{"arch": "swin", "model": "image classifier", "dataset": "rendered roads seen from a driver's seat, with toy cars, trees and houses", "train_examples": 72500, "image_size": 64, "crop_scale_min": 1, "horizontal_flip": false, "rotation_deg": 5, "targets": ["vehicles"], "num_classes": 3, "norm": "layernorm", "norm_position": "pre", "hidden_act": "swiglu", "mlp_ratio": 2.67, "head_dim": 32, "fused_qkv": true, "bias": "all", "qk_norm": false, "parallel_block": false, "inner_norm": false, "moe": "top_k", "num_experts": 16, "moe_every": 2, "expert_mlp_ratio": 2, "experts_per_token": 2, "shared_expert": false, "patch_size": [4, 4], "conv_stem": false, "depths": [4, 8, 4], "widths": [64, 128, 256], "mixing": "mixup", "loss": "cross_entropy", "residual_init": "zero_last", "optimizer": "muon", "muon_scale": "original", "learning_rate": 0.019, "momentum": 0.9, "nesterov": true, "orthogonalizer": "newton_schulz_5", "adamw_lr_other_params": 0.0017, "max_grad_norm": 5.0, "cautious_weight_decay": true, "max_steps": 4700, "batch_size": 48, "epochs": 3.1, "lr_schedule": "wsd", "decay_fraction": 0.4, "final_lr_fraction": 0, "warmup_steps": 230, "weight_decay": 0.03, "adamw_weight_decay_other_params": 0.05}
Rows from block 8 of a small image classifier, named by matrix and row number. Rows with one number belong to one neuron. Each number is 128 + 32 x the weight over its row's rms, rounded and kept within 0 to 255. All counts start at 0. After the name is the row's rms in percent of the matrix's.
After each neuron's rows are labels from the 100 images, of 14976, where the neuron reaches its largest size: "patch colour" is the nearest of a few named colours to the mean colour under the peak. Only what is clearly more common there than usual is listed. The data: rendered roads seen from a driver's seat, with toy cars, trees and houses.
# gate: MLP gate (model.blocks.8.mlp.gate.weight, 336x128), inputs 0-63
# fc1: MLP up (model.blocks.8.mlp.fc1.weight, 336x128), inputs 0-63
# fc2: MLP down (model.blocks.8.mlp.fc2.weight, 128x336, transposed), outputs 0-63

gate.300 083 [123 116  94 128 182 109 162 110 103 114 136 141 124 191 110 115 109 169 131 129 117 138 166 145 184 145 154 130 109 142 129 155 150 119 108 123 129 178 120  59 138 107 190 108 143 189  59  99 125 128  90  96 131  99 113  79 104 127 113 145 162 120  89  66]
fc1.300 083 [127 144 227 126  99  92 102 141 113 161 127 132 153 124 148 106 194  96 167 129 134  65 107 148  89 148 152 131 127 119 141 102 146 160 110 146 110 120 106 170 191 178 119 154  92  93 154 116  59 118 140 156 136 138 141  85 141 131 137  92  82 110 199 160]
fc2.300 081 [144 106 113 172 106 147  72 132 142 138 135  83 183 159 128  93 145  80 126 118 100 141 128  93 144 115 118 128  38 131  81 128 165 102 138 112 145 129  53  99 151  37 168 144 136 163 151 119 123 161 133 145 110 149 132 131 142  93 135 178 222 145  83 143]
patch colour: grey

gate.150 134 [135 135  78 151 178 152 173 144  83 117 137 148  56 148 187 169 185 106 118 116 151 110 124 124 167 160 165 125 131 149  85 160 153 153  98 134  55 121 144 135 112 155 122 105 110  86 120  73  83 140 119 105 149 120 166 129 153 116  94 153 115 107 125 128]
fc1.150 145 [ 91 114 118 119 108 165 138 161 119 173 137 133  72 142 225 133 152 124 120 127 131 167 108 176 129 117 134 154 225 160 136 123 149 120 100 110 137 168 136  88 123  65 169  83  83 136 181 144 148 163 150 100 136  91 173 143 113 148  95  55 120 111  97  99]
fc2.150 141 [137 132  86 113 168 123 192 126 160 116  97 185 181 144 104 120  76 123 115 143 101 130  58  82 215 149 126  17 154 120 127 155 118 115 134 154  97  90  59 144 125 144 132 137 137 141 161 115 107 184 114  76  62 109  91 141  91 157 155 180 118 157 149 109]
patch colour: brown

gate.260 045 [142 124  98 126 197 151 123 140 134  96  63  83 167 153 133 161 113 114 149 102 101  54 113 116 100 121 100 121 149 135 117 124 162 173 108 143 130 137 138 152 147 209 161 147 153  96 131 144 163 155  70 126  87 141  67 181 122 112 119  87 129  99 150 156]
fc1.260 045 [115  97  78 164 131  57  96 137 138 127 143 139 146 175 132 131 152 108 123 102 171  92 180  79 184 116 151 177 153 124  78 145 145 119 123 121 150  28 111 131 148 115 100 100  79 159 147 136 108 132  85 157  90 193 180 143 124  90 193  98 121 142 143  83]
fc2.260 049 [126 177 110  94 163 170  58  97 135 109 123 194  97 165 142 174 140 175 156 140 110 116 120 150 112 161 112  96  87 185 150 141  65 155 114 139 165 164 157  99 140 162  93 157 161 104  93  88 171 164 117 122 159 117 154 133 126 174 172 116 151 114 116 149]
patch colour: grey

gate.322 040 [139 124 123 117 132 217 134 109 154 119 128  88 158 162  62 159 156 136 100 151 164 181  94 118 119 112 193  63  91 162 155 110 140  99 156 147 149 156 112 113  77  82  34 153 161 192 122  90 148 137 100 123 141 111 111 141 115 121 159 148  53 115 136 111]
fc1.322 038 [186 101 145 151 197 108 113 139 134 189 138  86 170 160 142 139 125 173  88  63 111 137 134 154 137 109 113 129 104  92 162 170 134 118 152  74  77 137 125 146 158 145 191 112 132 191 124 148 128 137 108 110 121 149 110 116  83 118 135 205 184  98  77  89]
fc2.322 034 [208 202 159 135 128  76 107 118 167 139 131  65  88  53 135 168  75 121  95  92  85 116  66 127 159  84 107 163 101 113 150 119 197 165 121 145 125 107 150 131  86 115 134 133 116 161 139 154 117 197 136 188 110 122 114 108 131 130 122 130 127  82 137 144]
patch colour: green

gate.90 142 [146 139 161  80 159 154 132 168  87  55 148  99 155 122 145 125 136 193 111 170  77 142  81 123 183  95 166  92 171  97 139 136  86 162 106 150  88 175 127 140 167 133 211  74 143 106 110 115 183  98 111 101 114 137 119  84 139  93  85 158  93 148 123 154]
fc1.90 137 [195 110  65 121 159  73  79 159 140 179  80 182 128 157  98  84 162 127 182 150  95 159 155 100  76  93 148 183 125 119 127 109 100 120 141 133 149 142 134 135  86 136 118  41 134 112  99 163  64 119 147 120 116 136 161 151 161  67 132  86  91 146 128 102]
fc2.90 154 [142 162 149  66 132 171  95 101 129 114 151 106  93  98  84 153 131  80 138  64 136  99 177  99 107 155 123  99  93 144  98 146 172 162 120 139 124 170 114 126 118 151  89 129 125 153 142 101 122 148 108 122 124 119  79  97 104 150 158 138 142 128  92 168]
patch colour: grey

gate.332 030 [147 150  86 111 150 113  89 106 154  87 165 132  95 150 125 153 129 102 136 121 148 111 168 147 129 127 122 142 184 169 153 128 149 161 162 129 175 184  76 133 115  89  80 149 106 136 167 134 133 132 148  89 152 115 101 139 141 139 121 198 136 155 100 184]
fc1.332 032 [115 123 116 176 126 125 124 186  99 150 140 127 109 138 128 142 173 160 105 121 123 156 102 108 195 133 112 112 133 132 111  99 118 182 179 129 174  83  91 159 138  89 131 142 118  94 152 126 198 127 193  84 104  63 159  76 117 146  71 156 118 151 154  59]
fc2.332 027 [101 135  89 111 149  79 146  70 141 121 118 136 144 121  96 119 163  63 121 116 148 194 176 150  79 137 160 138 146 137 135  94 119 131 111 140 143 134 127  49 175 138 111 137 165 133  97 126 123 113 151 144 117 214  72 193  10 116 113 144 175  95  91  98]
patch colour: grey

gate.166 144 [112 129 182 149 109 135  69 131 103 146 173 155 203 160 148  62 125 117 169 150 136 134 129 129 158  93 112 203 113  92 148 140 132 130 144 152 118  87 108  84 107  66 126 198 175 139 174 151 114 105 104 149 174 131 153 127 147 110 112 100 115  92 123 140]
fc1.166 168 [ 98 112 145 115  65 155 176  98 152 122 151 128  73 139 121 141  95 115  89 118  92 104  91 150 121  52  88 130 124 153 140 140 131  94 123  89 127 137  92  81 136 123 100 157 116 176 160 174 182 147 165 190  89  88 136 169 116 123 121 194 128 216 129 153]
fc2.166 154 [179  53 153 131 178 132 100 114  99 121 178  69 123 147 132 132 115 191 139 139  92 190 131 151 137 118 141 159 162 125 127 115  94 148 150 127 124 144 152 171 126 162 113 137 100 118 108 156  88  81 107 110 140 122  96 133 105 134  77 103 158 139 121 187]
patch colour: brown

gate.272 105 [152  88 139  84  90 184 180 165 112  81 108 123 131 111  90 123 126 132  88  94  81  87 130  73 125 105 112 146 145 106 127 125 118 104  89  85 145 123 139 126 186 136 120 203 191 111  89 147 169 125 157 138 137 148 145 105 150 134 132 138  82 142 143 153]
fc1.272 092 [115 120 137 189  70 135 103  50 143 136 156  91 115 109 125 163 139 144 151 149 161 169 128 165 146 114 159 111 104 138 109 171 137 128 168 150 149 152 100 174 123  98 150 131  82 109 167 138 146 126 154 135  67  74 161 128 131  92 133 111 126  82  48 129]
fc2.272 093 [114 123 187 103 150 138 131 141 155 108 112 162 106 123 185 148 104  98  81 151 157 119  65  57 113 121 161 178 120 161 109 146 142 117 135  74 128  95 181 149 110 234 176 127 182  91 132 180 126 128 126 122 157  90  76  97  95 178 111 143 155 151 158  99]
patch colour: green

gate.251 057 [139 134 170  85 151 111  92 186 164 120 148 169 152 105  61 177 103 155 147 165  64 141 143 169 132 128 116 146 158 110 157 122 125 111 127 162 101 143 137 139 142 208 125 173 121 136 118 129 106 151  95 139 133  75  97 167 136 140  50  90  73 163 106 123]
fc1.251 066 [151 183 169 113 129 194 162 155 106 165 174 103 152 112  90 116 136 122 180 175 158  92  93 130  99 192 139  76 136 155 149 113 150 133 113 106 161 140 134 117 176 120 110 153 159 128 155  97 193 145 100 127 109 137 167  99 158 101  94 124  81 115 211 115]
fc2.251 054 [121  93 136 120  81 112 162  85  73 171 162 129  91 155 127  80 100 167 136 147 124 133 126  33 111 153  96 144 176 119 128 101 142  99 204 162  85 133  84 100 145 105 140 126 106 118 104 146  92 103 171  96 145 109  98 135 119 129 179  93 194 121 192 123]
patch colour: brown

gate.86 034 [167 124  16 119 179 171 141 138  73  77 119 119  61 112 138 128 114 101 131 112 177 118 151  62 121 110  89 159 120  95 156 129 106 148 132  92 161 117 158 123 125  88 169 128  99 151 128 140 185 201 130 160 129  98  89 108 143 159  92  98 162 129 138 141]
fc1.86 036 [169 122  64 117 120 101 170 143  97 141 134 151 153 119 170 165 134 130 122 161 132 128 122 117 136 115 148  99 106 144 118 150 139 154 117 129 125 160 169  64 116 153 156 117 132 181  89 128 117  84  95 100 187 108 180 121 149 116  69 171 143 103  94 163]
fc2.86 033 [132 134 182 128  60 143 152  93 122 144 193 121  81 101  86 140 123  78 130 147 130 100  98 148 183 130 145  73 115 129 102 136 137 118  66 119 153  87  94 100 111  99  91 105 106 183 138 179  82 167 160 113  82 137  87 144 143 115 167 112 171 166 115 102]
patch colour: grey

gate.188 051 [132 144  84 161 125 147 186  94  97 113  75  85 110  78 128 132  71 153  71  93 130 131 165 133 142 129 134 124 188 172 125  84 208 162 164 154 151  77 147 125 123 188 113 108  44 206 162 153 140 178 195 143  95 120 118 132 145 146  55  51 187 149 146 120]
fc1.188 053 [ 66 180 118 164 139 139 126 135 133 112  55  73 130  85 121 163  68 152 131 147 113 185  88 164 130 119 165 139 125 164 106 103 178 153 171 143  99 111  76 122 152 170 128 153  95 183 124 141 150 147 147  74  96 183  91 192  84 144 131 124 151  77 114 157]
fc2.188 050 [146 129 139 122 128 155  96 146 152 118  82 167 100 169 157 135 157  84 113 176  82 130 119 108  97 162 128  97 125 147  73 126  84  72 141  95 135 143 117 183 174 154 149 127 115  74 105  49 158 110 131 129 138 151 138 107  56  88 152 141 124 103 107 134]
patch colour: brown

gate.88 135 [141 147 155 154 130 149 111  77  96 181 105 111 127 127 160 118 144  77 128 109  96 161  94 123 131 147 122 147 146  67 154  83 161 116 118 143 111 172  65 199 170 166 132 117 159 137 116 139 122 113 111  90 145  69 113 168 112  72 132 138 117 140 102 128]
fc1.88 130 [136 181 122 140 142 128 125 138 116 188  61 108 148 126 138 179 148  87 121  94 116 149  81 178 141 160 136 153 155 123 149  61 119 102 152 155 159 143  91 159 171 139 108 139 223 135 108 148 145 117 127 109 151  61  91 146  61  40 131 124 132 185 131 182]
fc2.88 147 [ 93 105 110  68 127 115 161 160 161  99 179  57 136 118 146 141 169 139 137 164  49 137 131  84 114 130 178 135 103 126 154 148 127  80 163 125  82 146 109 153  84 143 128 168 153 144  97  89 138 134  94 164 128 131 116 102 143 159 108 186 136 112 127 113]
patch colour: grey

gate.223 045 [183 105 123 204 122 109  71 162 104 124 102 146 121 128  86 172 119 128 103 138 128 108 149 183 168  97 153 143 103 140 106 106 103 126 114 136 119  80  86 104 183 147 108 164 135 124 126 191  45  92 155 125 103 139  96 105 163 153 178 142 143  88 174 144]
fc1.223 033 [124 148 172 120 133 119 111 127 139 125 113 145 125  85  98  91  94  48 119 121 107 187 122  99 100 121 146  87 114  80 136 175 130 148 146 154  84 121  95 116  79 123 102 100  80 142 133 133 157 179  95 103 173 129 168  91 172 139 155 112 142 166  89  92]
fc2.223 036 [ 87 190 147 125 103 183 133 145 101 107 105 114 152  99 128 176  87  84 122 151 128 155 106 129 153 161 158 109 162  97  69 143 172 105 165 157  98 102  93 109 138  88 179 186 179  87 122 133 101  31 159 164 124 118 123 178 190 181 136 131 130 126 155 159]
patch colour: brown

gate.43 092 [184 134 127 121 148 123 155  94 152 119 141 104 122 163 101 149  72 157  83 140 118 115 116 191 152 106  95 144 133 104 194 142  99 165 190 125 109  96 193 184 104  99 128 141 158 113 106 132 103 129  77 163 138 133 128 163 159 148  76 110 101 192 115 148]
fc1.43 094 [115 135 166  93 132 116  97 141 106 127 109 123 110 114 163 115 102 122 128 116  70 107 121  72 105 191 102 106 115 169 133 119 173 140 197 158 127 175  80 123 193 132 104 137  80 105 125  76 140 207 151 109 169  66 112 121 110  85 127 118 134 107 117 168]
fc2.43 096 [125  97 213 125 130 172 145  85  81 122 150 195  83  75 106 178 143 108 105 107  99 138  91 123 143 134 117 143 105 138 154 136 169  91 154 160  91 160 175  95 113 181 164 186 130 139 166 168 193 121 122 142 123 124 125 128 179 144 117 102  71 191 105 147]
patch colour: green

gate.78 057 [125 145  99  96 143 121 141 100 125 148  62 105 122 131 114 111 164  77  87 134  88  67 161 150 100 128 116 157 102 129 122 123 164 132 116  76  89 139 123 140 108 129 166 189 107 131 124 107 185 179 136 176  88 108  23 127 100 110 120  98 161 144 143 110]
fc1.78 053 [159 107 125 106  86 192 115 114 148 101 136 185 138 137 113 157 110 121 159 163 160 110 132 112 130 106 115 116 174 124 116 132 115 120  97 123 130 159 134  77 149 117 153 113  97 110 154 169 125  59  72 130 136 133 167 114 200 137 104 156 144 139 106 135]
fc2.78 060 [115 120 158 134 134 151 174 117 103 158 115 120 176  95 128 139 102 138 118 126 109 161 138  92 120 142 144 108 113 163 154  92 127 130 120 131  86 102  46 122 119 123  96  65 160 177 124 157  94 117 185 123  73 128 119 101 171 157 115  80 138 180 134 101]
patch colour: grey

gate.196 041 [ 90 125 102 146 121 143 113 125 111 139 123 108 195 165 131 105 176 138 152 143 154 123 100  93 151 114 126  80 171  78 101 160 143 102  46  87 220 104 209 143 143 169 119 106 102 117  84 122 107 138 159 125 100 147 138  54 170 104  75 105 116  69 163 142]
fc1.196 043 [ 85 118 186  86 208 116  97  74  69 134  92  81 110 116 123 161 172 158 127  93 140  59 148 148 139 101 119 147 136  77 117  90  86 124 152 109 122 128 104 154 143  70 152 106  98 179 126 166 152 120 117 129 114 126 152  83  92 101 138  45 162 130 120  81]
fc2.196 035 [ 94 146 143  70  53 130 189 151 190 140 188 153 154 135 160  79 112 139  48 137 115 102 136 168 133 154 119 162 137 133 144 121  69 221 130 132 129 170 122 106  70 105 135 125 158  71 122 157 151 108  95 154 145  43  94 187  98 134  97  75  83 112  99 151]
patch colour: green

gate.298 042 [133 100  69 144 105  94 126 116 164 112 165 107 157 145 141 167 164 117 146 126 156 130  95 116 118 142 126 105  91 124 124  66  87 164 110 171 122 122 184 204 117 112  71 152 137 131 126 163 172 140 130 169 135 162  97 124 138 153 112 125  88 105 101 146]
fc1.298 052 [139 122 142 141 149 135 109  77 102 166 212 131 105 107 147 106 100 145 136 116  89 119 183 151 149  90 174 121 139 155 138 138 153 122 128 136  97 194 131 105 153 187 136 141 146 116 161 168 143 135 114 101 166  77 122 132 140 113  72 159 151 123 113 105]
fc2.298 040 [ 92 125 129 111 111 158 114 152  94  65 193  78  62 166 103 116 192 132 135 153 103  70 119 104  85 142 106 136 135  85  82 130 148 133 173 133 127 120 118 168 155 113 145 168 160 188 138  44 120 138  77 105 107 148 129 106 121 147 141 167 102 105 161 149]
patch colour: brown

gate.94 186 [ 48 121 156 128  88 163 129  85 140  49 129 134 155 198 207 138 138  71 144 103 152 182 131 159 130 130 108 124 128 114  79  99  92 146 117 126  88 150  95  77 159  83 145 137 187 170  94 124 138 152 130 197 109 180  97 137 134  98 119 114 142 128 122 121]
fc1.94 154 [131 123  83 160 140 122  93 147 161 138 136 111 185 117 115 157 181 117 177 129  70 144 179 156 111 142 107 139 109 183 177 168 117 160  59  87 126  83 146 131 133 140 117 125 120 111 202 116 148  84 162 126 112 147 146 132 123  70 117  85 114 145 149 130]
fc2.94 172 [165 102  36 144 125 185 150 178 124 104  97 168 116 137 113 165 149 137 101 117 158 122   8 126 142 105  89 155  79 127 195 126  69 160 168 113 158 124  64 189  94  98 123 157 143 125 125 137 164  96 137 107 150 131  94  81 124 153 154  98 134 168 143 123]
patch colour: grey

gate.246 046 [ 92 120 111  97 147 139 148 112 142 107 142 146 167 151 149 119 111  72 173 133 202  74 126  23 160  75 136  67  96 143 183  79 145 162 121 117  87 112 171 182 138 133 103 123 106 112 162 172  85 112  80 181 111 162 161 118 153 144 133 151 187 155 127 141]
fc1.246 040 [216 131 224  46 141 174 140 179  91 127 139 143 149 160 146 163  93 119  99 137 109 138  80 162 118 147 112 159 124 131 114 138 154 136 114  87 160 163 160  76 139 162 203 109 129 136 100  93 164 128 113  95 136 150 113  92 128  70 116 145 123 141 137  89]
fc2.246 046 [152 192 110 100 162 100 140 104 183 153 124 113 165 132 173  87 144 119  96 120 193 144 144  96 144 117 103  55 125 162 124 129 164 138 109 160 146 169 137 164 127 156  97 184 116 124 174 100 197 104 145 160  39 155 119 102 125 133  98 132 180 174 117 107]
patch colour: black

gate.16 130 [116 109 153 132 147 154 120 130 147 159 111  90 156 138 119 196 152 144 144 141 109 118 114 144 131 125  95 149 105 160 104 150 186 120 101  96  92 153  66 138 127 207 128 134  57 139 118 140 155  60 130 137 119 157 142 108  67 162 120 178 131  82  63 111]
fc1.16 131 [120 160 166 113 153 139  96 137 151 169  90 133  99 104  68 111  82 131  61 137 158 129 142 128 120 121 116 152 105 138  48 185 142 135 104 134 159 166  98 127 144 158 145 143 115 168 165  89 161  83 104 132 125 133 137 108  65 123 124 146 194 148  73 175]
fc2.16 155 [138 144  96 118 115 119 152 149 155  93  96 131 154 140 156  97 152 170 112 183 154 141 170 137 156  94 160 132  87 136 131 132  40 162  85 117 150 138 153 111 142  37 145 148  98 161  97 135 161 120 127 108  94 153 131 134 142  79 152 178 119  78 167  72]
patch colour: brown

gate.71 038 [107 172  65  92 161 164 144 138  75 158 129 149 153  82 180 100 120  92 139 162 153 104 122  56 116 122 133  70  86 132 176 123  65 138  97 172  59 139 134 135 191 127 186 194 110  89 134 161 143 118  58 154 137 121  68 113 127 159 125 117 151 153 124 129]
fc1.71 036 [113  98 180  92 168 133 142 161 195 104 150 136 155 159 101 132 112 113 128 145 144 146 139 127 114 165 147 130 162 129 145 110 120 154 147  98 143 119 157 182 136 114 178 146 101 165 128  99 117 174 122 121  99 145 138 116 109 128 127 143  76 171 129 187]
fc2.71 035 [ 80 130  99 120 118 196 140 128  56 116 122 187 183 125 193 124 160 159 151  95 137 156 149  57 101 145  94 105  79 111 107 128 131  91 148 108 105 148  91 139 130 148 126 129 154 117 165 177  99 139 133 107 147  89 117 170 145 173  83 167 104 155 111  84]
patch colour: black

gate.221 120 [103 171 161 116 148 195 103 174 108 123 158 140  79 159  78 134 116 127 119 153 117 134  79 135 143 149 114 124 154 102 100  75 159 101 100 148 125 180 109 113 147 113 187 116 120 133  76 127 114 104 140 147 106 137 141 123 105  63 122 157 158 127 174  95]
fc1.221 103 [173  99 127 191  79 108 157 108 106  88  89 127  87 153 156 136 157  96 110 184 159 134 134 140 111  91 161 111  86 135 127 139  74 153 141 109  87 164 118 105 136 149  98 183  94 112 171 167 159 182 175 132 146 102 149 199 101 108 118 128 103 120  88  71]
fc2.221 117 [ 86 169 166 127 102 125 123 118  78  91 121 107 141 124  99 122 115 133 143 158 145 192 133 141 132 104 156 136  90 157 110 164 182  99 112 124 145 130 120 102 159 111 163 132 140 215  90 105  90  96  82  87 190 130 133 131 130 128  99 135 167 160 137 116]
patch colour: green

gate.158 143 [124 154  54 125 125 186 130  51 112  69 131 122 115 192 157 140  77 129 112 111 119 114 139 166 180 101 135  77  53 142 153 114 134 132 102 170 137 114 119 148 159 105 142 134  68 127 183 120 121  96 137 108 108 137 185 158 114 137  35 132 177 116  98 174]
fc1.158 128 [188 151 136  91 108 121 167 149 110 149 131 134 110  74 159 117 186  93 112 107 110 179  94  93 113 102 136 222 177 156 145 135  79 116 144  85 114 159  86 159 118 166  91  43 141  92  90 115  75 116 127 174  90 116  87 150 135 115 151 119 113 100 119 132]
fc2.158 123 [ 92 122 106 100 116 140 147  84 100 176  93 110 129 130  64 143 121 183 114  70  62 126 106 159  65 120 114 128 114 157 112 168 146 178 148  91 155  97 111 182 108  82  86 126 140 146 149 167  93 156 180 130 168 136 169 146 113 121 159  78 132 157  97 150]
patch colour: grey

gate.106 103 [ 94 163  94 122 159 106  92 144 145 138 140 137 150 132 107 161 116 115 130 132 177  69  97 152 164 122 155 164  68 162 144 111 136 160 129 179 103 140 112  98 169 100 104 123 143 129 121 103 147 112 158 139 122 154 200 141 153 117  97  62 152 167  74 141]
fc1.106 085 [153 105 102 110  83 138 132 100 120 121 103 104 168 179 175 137 125 169 182  98 133 187 106 144 190  62  98 106 183 108  98 149 123 143 147 120  99 116 106 149 156 160 155 101  92 153 127  95  85 108 127 117 112 182 122 125 129 212  93 122 150 203 126 138]
fc2.106 102 [126  70 118 142 163  71  94 143 151 112 124 130  84 116 142 198 167 119 141  81 148 125 100 144 142 179 135 184 125  93  92 133 149 130 181  47 185  97 156 169 159 137 129 146 100 107 106 177 143  50 141 146  96 143 139  97 187 139 131  75 149 120  89 181]
patch colour: grey

gate.102 056 [ 99  90  93  89 122 120 145 142 121 153  69 125 141  56 106 135 134 150 171 166  91  51  78 187 137 121  85 147  88 108 125 152 130 107 153 135 117  85 125  66 111 152 139 152 187 141 212 137 128 120  68 116 160 136 126  67 141 132 141  81  62 123  97 139]
fc1.102 057 [130 159 155 109 103 146 117 138 149  82  90 108 144 128 134 127 122 131 116  97 170 120  95 137 107 159 209 142 140 125 157 126 181  81 119  80  65 177 143 118 107 189 180 155 125 151 150 142  74  77 111 144  62 148 152 125  94 219 124 166 195 111 110 161]
fc2.102 061 [128  78 125 108 114 145  94 137 115 123 112 156 128 122 152 132 150 112 127 114 106 207 119 173  76 140 111 130 130 170 111 108 104 143 146 142 128  90 100 152 125 149  92 115 117 139 150 100 122 121 182 124 163 114 138 134  70  75 149  79 128 134 116 133]
patch colour: brown

gate.128 089 [123 114 132  98  98 147 142 102 174 105 161 158 129 145  72 182 125 122 150 189 144 102 136  91 126 119 140 101 178 166 156 193 128 129 100 142 113  97 127 157 110 100  98 119 154 131 136 111 184 167  71 154 121 126  91 119  97 109 115  53 144 192  81 164]
fc1.128 086 [118 130  85  86 162 101 126 104 171 111 151 105 157 133 160 107 148  28 146 176 198 128 156 168  87 151 168 138  92 118 133 183 133  65 190 150 119 103 132 188 159 134 130 153 123 130 116  49 126 145 121 194 121 114  91 112 143 123 139 103  84 175  93 128]
fc2.128 093 [ 82 182 157  98  52 104 112 151  92 136 127 142 190 166  62 113 128 134 106  94 110 165 182 112 153  64  74 129  97 147  41 138 164  96  85 156 159 149 141 146  85 109  93 125 150 114 131 121 123 111 101 154 120 139 199 131 201  85 124 162 126 154 168  97]
patch colour: brown

gate.107 098 [ 70  79 106 141 141 182 203 136 145 128 172 118 189 156 204 191 140 114 120 209  86 100 113 138 111 135 114 128 130  89 110 143 121 165 124 127 140 155 123 197 167 104  72 116 117 112 113 127 103 127 190 156 177  95 133  96 124  97 154 145 144  88 123 139]
fc1.107 083 [118 104 147 130 126 156 181 111 144 155 107 165 119  77 165 145 162 132 146 143 120  95 146 165 121 167 165 143 121 120 186 168 150  77 120 138 107 118  47 146 142 134 120 137 145 107  85 119 112 149 135 101 149 128  53 126 149 155 127  94 154  38 166 107]
fc2.107 098 [161 164  96 134 153 156 121 191 142  61 147 123 137 122 119  96 128 167 106 114  90 121 151  88  77  88 123 146 124  91 123 182 134  89 141 123  72 140 124 113 193  92 127 129  92 104  96  97 117 207 177 124 125 161 125  97  62 101  97 116 104 132 137 130]
patch colour: grey

gate.32 138 [115  74  75 118 193 122 132 157 149 161 181 100 110 143 168 135 145  97 160 201 134 107 138 153 120 155 126 111 129 129 144 127 163 148 176 133 106 144  98  90 113 127 135  88 105 115 196 104 170 169  82  81 116 106 124 139  64  86 107  86 100 202 111 157]
fc1.32 136 [141 156 174 104  79 156 131 134  86  94  89 201 123  98  54 135 137 164  96 100  88 168  97  99 131 146  95 139 139 138 167 138 133 123 128 118 134 115 144 172 143 146 142 162 140 193  87 122 115 113 140 182 180 115 120 157 122 164 181 176 145  88 120 105]
fc2.32 150 [156 156 152 146 153 113 114  63 131  81 129  65 118 119 111  97 197  91 151 115 137  90 116 130  72  96 145 161 196 134 144 181 156 123 102 117 157 131 110 171 115 100 118 153 159 179 187 109 137 176 171  63 139 127 137 103 138  86 112 105 147 112 119 188]
patch colour: brown

gate.58 055 [111 165 121 154 123 191 174 195 123 119 138 107 125 162 130 140 199 112 166 137 120 109 135 107 134 142 174 103 116 166 129 162 121 149  86  87 116 129 124 109 163  84 108 133 135 107 133 196 139  99 126 102 153 113 149 142 131  89 124 114  79 149 140 155]
fc1.58 067 [162 117 115 117  81 103 101  78 114  69 102 149  96  45 102 163 136 114 128 116 180 104  81 138 114 116  90 166 161 146 132 113 118 130 145 166  72 131 102 112 131  90 105 138 138 163 110 159  80 109 105  92 136 124 149 147 144 169 155 104 129 176  50 137]
fc2.58 049 [154  58 150 117 137 123 161 121 101 144 111 126  77 118 143 130 136 124 165 111 173 174 144 119  88 161  92 125 186  70 113 112 150 189 110 113 128 136 106 146 149 138  81 129  82 136  54 121 123 100  85 123 138 145 113 123  89  76 123 123 182 123 213  84]
patch colour: green

gate.24 035 [100 177 175 128 121 133 146  98 145 110 156 120 111 104 113 119 118  98 138  77  83 115  77 195 115 116  73 146  85 155 120 169  61 154 148  95 170 112  76 159 150 123 121 115  84 148 105 112 143 179 122 147 179  87 136 127 124  71 133 133 176 195 110 108]
fc1.24 035 [115 120 100  46 106 100 131  86 152 194 135 148 145 131 142 165 173 141 156 166  51 105 107  91 130 115 205  91 155 111 118 182  94 129 108 124 141 123  84 145 128 125 213 148 132 149 132 149 123 146 144  83 154 117  90 132 145 179 136 141 160 103  81  95]
fc2.24 039 [126 178 176 110 164 170 116 159  95  96 137  90 121 154 147 107  99 106 164 125 140 132 138 166  64 145 106 139 107 119 151  86 191 169 148 117 161 116 125  85 120 126  88  94  67  87 162  94 107 154  83  83  92  90 197 101 135 143  85 181 128 142 139 140]
patch colour: black

gate.208 148 [145 119 122  65 124 145 150  82 129  81 151 168 122 196  98 139 146 138 155 115 194 130 117  76 131 176 142 108 114 120 104 208  94 112 105 208  93 101 129 120 197 124 135  79  86 141 182 158 120 135 146 149 117 153 132 180 117 156 152 126  39  93 191  84]
fc1.208 144 [109 159 154 128 129 153 124 107 118 157 123 139  93 145 133 139 139  93 114 149 122 108 120 143 100 112 162 104  91 165 117 121 110  98 111  79  88 217 144 103 180  87 107 117 146 145 189 146 134 114 118 155 140 114  91 137 140 162  59 121 113  65 102 126]
fc2.208 149 [130  94 123 147 136  86  70 123 177 127 102 124 120  67  90 121 122 198  97 140 136 172 172 134 175 121  94 135 148 173  70 119  86 140 130 146 111  59 114 156 107 120 129 148 184 133 106 142 118  83 183 124 152 109 142  94  79 122  84 145 188 134 186 164]
patch colour: brown